Weights of a small CTC audio transcriber: log mel input, norm groupnorm.
Rows from block 4 of a small CTC audio transcriber, named by matrix and row number. Rows with one number belong to one channel. Each number is 128 + 24 x the weight over its row's rms, rounded and kept within 0 to 255. All counts start at 0. Numbers have three digits each.
Before each channel's rows are labels from the 100 clips, of 14848, where the channel reaches its highest value: "strongest on" is what is common among them. Only what is clearly more common there than usual is listed. The data: telephone keypad tones over noise or synthetic speech.
# convs0: first width-7 conv (model.blocks.4.convs.0.weight, 208x144x7, each kernel summed), inputs 0-71
# convs1: second width-7 conv (model.blocks.4.convs.1.weight, 208x208x7, transposed, each kernel summed), outputs 0-103

strongest on: speech; number of keys: 1; last key: #; first key: #
convs0.139:121130139135098118082147134101108132107152179149154092163116139171175172133140133099167153143137141097130109129098141141136109107108150102161131163144109102106103107133108124101113139128124120146121147103072139080135
convs1.139:148131163150107114162165129111116125123150082132131123130070091107217173080122163131131135118156121154119148092098124169090166113152104112114070088125148123158158125099088160126142123109160113140130120120130125140096144129118098116131119106130108130120156135116095116125098131106130122129144115100139110093124086

strongest on: quiet level; number of keys: 1; reverberation; muffled (low-pass)
convs0.11:153120101139109115112144170129137114115081175137149109115093170112140178144124130103149159133137170102131118149089111122143101118099098088135105119140130123144126091107109126133106143128171136110116154141138140150105
convs1.11:116091121123122146145160109137175131086123146120103093115133156161192123087117131108120092144199099116151096139136143144161106099129086123101188157091129165108128140111100141141155116082141096120136148073121138127146150143128129131132149146109155098095131101136076121127157126152120177138146133126153099113104115

strongest on: reverberation; quiet level; number of keys: 1; first key: 6
convs0.37:089112108104115114141131094116137140089135132141092109145104132119211093149125118127127112126129149107092149127150137120103101105148070166162114156152086121122109151124116113140169137102145149152127134125133130157143
convs1.37:106136129079113133116157166141127101123116146140153133158165137151080155094158140124147149111133142096143090179096134097139125081178151125106155146108099173089163131154128141150156166111173107132155150122117107188148093135076132145130134135100097126117165156150118102089112132151113133112131128124112124116126107

strongest on: reverberation; quiet level; number of keys: 1
convs0.28:142115130135147137158181153060127098140115133138130115127120132130106103157128087140145157146120145155163116095134128124116144113087130116127128091117127186128147143115108129136128083091130118100119109098149128118143
convs1.28:120100143111139120085136074100094141142126180102132107183141131120138155129154130121139152128152153136181119134110097143119143113166156123094125134106090154098110138155108085108112106139172119139118099131102128125132132136111150105132156147155145154165149158140175121115121140118117118106151121118129125095097107

strongest on: key "A"; first key: A; last key: A; number of keys: 1
convs0.135:142128132144120139184184137125116148113098162160101160128129140141087095138161120171135109132120105138138127063129088128137129102171111104114128122151083142124127119146129163150123152091106129092082081122143138101154
convs1.135:096120142119132139148087183093129107164122147162142166065105118098140115172139126122115113095134150139130173153138123150129133129163153110120142157096126114104153163068126136114137114103143104106121113108121108132133126099155132076174121164111118147133116155111120136134127126146117120121140136155147128132110083

strongest on: speech; number of keys: 1; first key: 1; last key: 1
convs0.56:117094126089107128096145166116114105107176169128181092147128143092153133113155155132084099122105112054123148103137105153144143143175081154159158101125120115141129135121127128131162213166134139123165131095103108129137
convs1.56:145123132112086118129096163138163154138112120133123140099144146137138153164140142123138158131161162115107128069106092099153095153123162159122092124150161171158084105142087074176132149098099150089122111146123115106105114118109098145128131107132101117159100101162097138135098114099097138106093122127129172128181116

strongest on: key "2"; number of keys: 1; first key: 2; last key: 2
convs0.72:094096135126115100114138098137131109124126106159151145098117115136174129126102059102124154073143129122145122156112160147140102133118134066147126153112056114088150107131142180126134099112120148125113106154141136162115
convs1.72:142147138137150134114146088121118133113140131127148135139115146140118177108145104150079085143082107148171122114153142151097096112146118111113179152083161114130156144189092142092128167094132134107117097165088129131099120159165123145139148138114113110085144111130117108133152157146104149135128114164093126119081133

strongest on: key "#"; number of keys: 1; last key: #; first key: #
convs0.114:110139124148164159137138109116131142125115159181128125141106124148141089133145150139128137126106123137106076121121126174127104092093130137121136063122095101098097099070113131113092102146138127101145146171120106137130
convs1.114:147174130132150101171068164141114095138131118122144147133133111110096169120112120103171128109124082147154145139172104106107120181165163116171107140158135124137171116100124138107133112163090078145121180088122123165136116174109168125125133138132092153091149141110108132132091111106144132110148140144120107099109091

strongest on: quiet level; number of keys: 1; reverberation; muffled (low-pass)
convs0.22:162138123117142110171147151130143121146116088146123163096174128109087135157115130123127119119098129122134114137117150114108123177139117152121168196135077173132131152111107140163124130113087119146148108118139107165131
convs1.22:119120159129131136173096126109116131060144191118105134133119141154124054130105115142141090150146133141113170111143084150160154165113150143162164140102086088107120166129145111149123154086137121161133133146142150113135151093127133130136135148146145116089142121119130153170109168107161131104156126160123111144110120

strongest on: key "0"; first key: 0; last key: 0; number of keys: 1
convs0.2:143128104100157149120129092151143088117146159112134158103117090134075115150106159147124101097072146095156110113150100143121112153127169098127107160103116160120125131077150124138095171144144165113141133158140158107145
convs1.2:151105136115136111152136115132142106125144108155134110138153110197128113111175106104091129147124101180138093132130116154161073145133107114108161165144149138139171143152137140141115127095132110141153151130118141166171141117151127123174160122122180101176098119128168126135128154136126126160118131151132156149147165

strongest on: speech; number of keys: 1
convs0.147:160122132096136114125132123119109136117136129147114094122068145112117142087108190127106148107143135185162116123143087172129159109113112181150137121124133118136152101119125116170134108138110142124121075088121124103117
convs1.147:150102097120099141167137124170126128124146136141156123125174136109131145116130101118180125084125187133097139132109105115104140161140138163129114131141122143135121098134112141198129134137108126105179120122140145088116115143102039120155090073156118156149129082169128126103146122085146154168128128085138126103131154

strongest on: number of keys: 1; key "9"; first key: 9; last key: 9
convs0.101:128123134110151134160139179106124093153120121121155150128103162102099093113115128132148116155138102127149128118115133158130134132149142082116072112143127152153084087136190165155145178112138104103147100135141171161137
convs1.101:136122147153127132133096110100111113131115142159155117105142121133134114127141142112143128156102135092146117087129143143115115132144159127124167144110179124108095152104158119116115163141125125096138126175112128140144147171162136165148108156161141191154126161106108143137110140185123098089099149138111101153097082

strongest on: key "B"; number of keys: 1; last key: B
convs0.6:148145123116136107187160137129123123153132166130129140120138128095147172135115137139160121177124109134110115091112137070111142160113117149141124152125098157112072132138097120131137143007119132115130087086159107115092
convs1.6:145105136090146126140108113152161149150147106145099153083137114114160203131192112096105095120158145144117162135137173132155123195138125121138142117147156122141116115170139126136143119119147162110157136162151118156124162128139130150132129140126102137125131123134097112186140127152104133122132124147117143111129157

strongest on: number of keys: 1; last key: #; first key: #; last key: 6
convs0.52:120125141114138130077128153112136099124137120129160067149136123127120153143130149144127137140171141050135140140136123100113123128141149118131137147141078151135140122121123160155117115126119124152148116122131145156143
convs1.52:136121145100128177090123182105125125142126154131137124150092156120127152129142093160099150059126174134120116160161126140125162119104155116131129166083147059101119155082167125136116142122131098094129102124111104118142106148143112121086129146139117106154145146137153094087117138164140144140161134106151128101111094

strongest on: key "#"; first key: #; last key: #; number of keys: 1
convs0.19:128112101097165103106144075146120111142112143142128135179122129134135176139144142134119103113133127108147128127115120115111120115157098130178130079084114156150064090140129114177115137137116137154108102135162131134188
convs1.19:100144150136109102138086135097133127150110115114145126073155162091139124141113144104135181109128155149129125098126153092150152118159168114082160147108115107093066127095134141137124127136200159120163102136135138110147135092097116142103157125136119156181155109103132114083095123112130113131111109120160129102115138

strongest on: key "3"; last key: 3; number of keys: 1; first key: 3
convs0.144:134108105152134132092145155135135123135127192171126137151134116102123067148169181137118136137097117128141126128102149128089117127115128080117162147125103118173116147153118085156129130148141103112149177147138114130088
convs1.144:111127117110123128110104131148130160136140130122130110125113089130144117177135122130108173161145180161144135122107114139128160093129184074130129111142128140116139157155109139159112122123143118131096150162129121118138175115135115120124131117132145152122107108152141133116121082105157115138091118123149151176155109

strongest on: key "8"; number of keys: 1; last key: 8; first key: 8
convs0.31:102175127116098119095167108142116116144121136167068125157143130148107142139126136141127124117145127069149134105130133152119115146150113154136096135140111124147129159136162114124107121108154122141123120145147127105132
convs1.31:115120143124121162138122124106110092123135131146132159131125115133151130172117126138125095155142154152054112093126143125160157108105112092106125125139138148129093127114157102112129107118142159152191117108134112107116124170098098141105155133084105127113138122101132107116115100099133137140116111136135088116166132

strongest on: number of keys: 1; last key: 3; first key: 3
convs0.66:154156157124156111166138170096092113142150146158155100106168177109133148118170117171079093151125137110120130106147113112140119142150098101158134127150115133137134118129131158102127119160146154167097168109083141117149
convs1.66:108112116122146119156154148106100147154108160138103126136175151109058178089153117131150119138156116126082135119167099128141128103103091144162144174123117092132107139111145117136091123134158120082128111153100124122159131150164107122126118143102106110103122115125113127133160139159108073118112154091171111121116125

strongest on: reverberation; quiet level; number of keys: 1
convs0.3:126129143101149156125155120123136144151136170164145108145110113149157114169115106098113156143121098106106118074100108173130140120126142128112103095117092153098143153111103126131100123085121099089137115109121104093140
convs1.3:110126121130123139128142125110154175147104130129142121186120153151141149131148140140130168130130081132172117150119077115163111096142124132102106138115083169125125130140128129092091123110144118105109110126101109105169146125113159116115119144136129112141126149111141131132132142161116153113128118078138095109130117

strongest on: key "0"; first key: 0; number of keys: 1; last key: 0
convs0.67:105129112111104089134166160104141118144096102112149149104114125108142085153168166105125090107119155073107098080124120143141119110106105125139148106141122161127140108102094077120131135123128119124126114096106136116132
convs1.67:108128138122132111098149101149087148086119146131169152135148153106130120148120165105127100187118133096089166097127124144131069177151104096173152113133140110125117147110128154114129143116155091140141111118099136128124146113108130176135107116101134146151118100126152183145154161155114117155126131124145128106105106

strongest on: key "7"; number of keys: 1; number of keys: 2; last key: 7
convs0.36:132150121146121126126159062136140117117131148143153083142167125135140110148137125141171154103109149042163126130107139116142151141138138114125130123129126174103079106121108100154129121092110137116102148091126176101154
convs1.36:139183116124127145149173148139167165109124160129112136122131142158143109133129076119139142129117109136151131159112135128198127138109140152098164117094117100137121128085112126162152110151118084146120120140134131137123098175113141085178156103136178108162089155085136149128127111177129153171138119145152159154109109

strongest on: key "1"; number of keys: 1; first key: 1; last key: 1
convs0.73:103143129125104111126121079144145151112081149108081115106094101133126144135137114147127089163088152147098110097115117104122111136103066129130141131100160161120155090148095119104102120136109137115154094129120130107116
convs1.73:100119143133135174148097170098129110113161179142150157103114121137111115154129112119121115132167148121068163091153127138114099163171121113135112125124144094118129121080124105091134110115116117153169148109114121117145122126145075069162156108128117116101129159121141130131076134128143095094104114152138121148126114

strongest on: number of keys: 1; first key: 9
convs0.137:135145092103095150108126120115101167142118135128151129125159121138148092154164083124140126147128163109117093127126163179131133143134084132126153089126124094136114101092068107102129113128133120090118167115146106122135
convs1.137:162126109133128130097138140137089172116141126136106134147110137138165078116157138116113124103110142146138110110133167161137170113156138103158121141170129138106132141077101111088115110120127147089093173086092148119120120135185104101048120109103123125117134116155111138119128150154138150102126122139096142097156151

strongest on: key "*"; number of keys: 1; first key: *; last key: *
convs0.199:163115147115118102188116103126146108143135099116098117084090145178116126156176099130147114118103161143120148108127123176132124137160122104127133137120143143102125087128162104096105128134136117119113147094135160117092
convs1.199:060126124113087138119103106104116146113112097142128128107159138129158098142177177140112112086118129155134133145158111107164147154103123154121144111153110110135144107075104106106156087151123139152134117136140141149141088109137134078120157124153111145119108109140161177120140132141121165120142132180145104155143149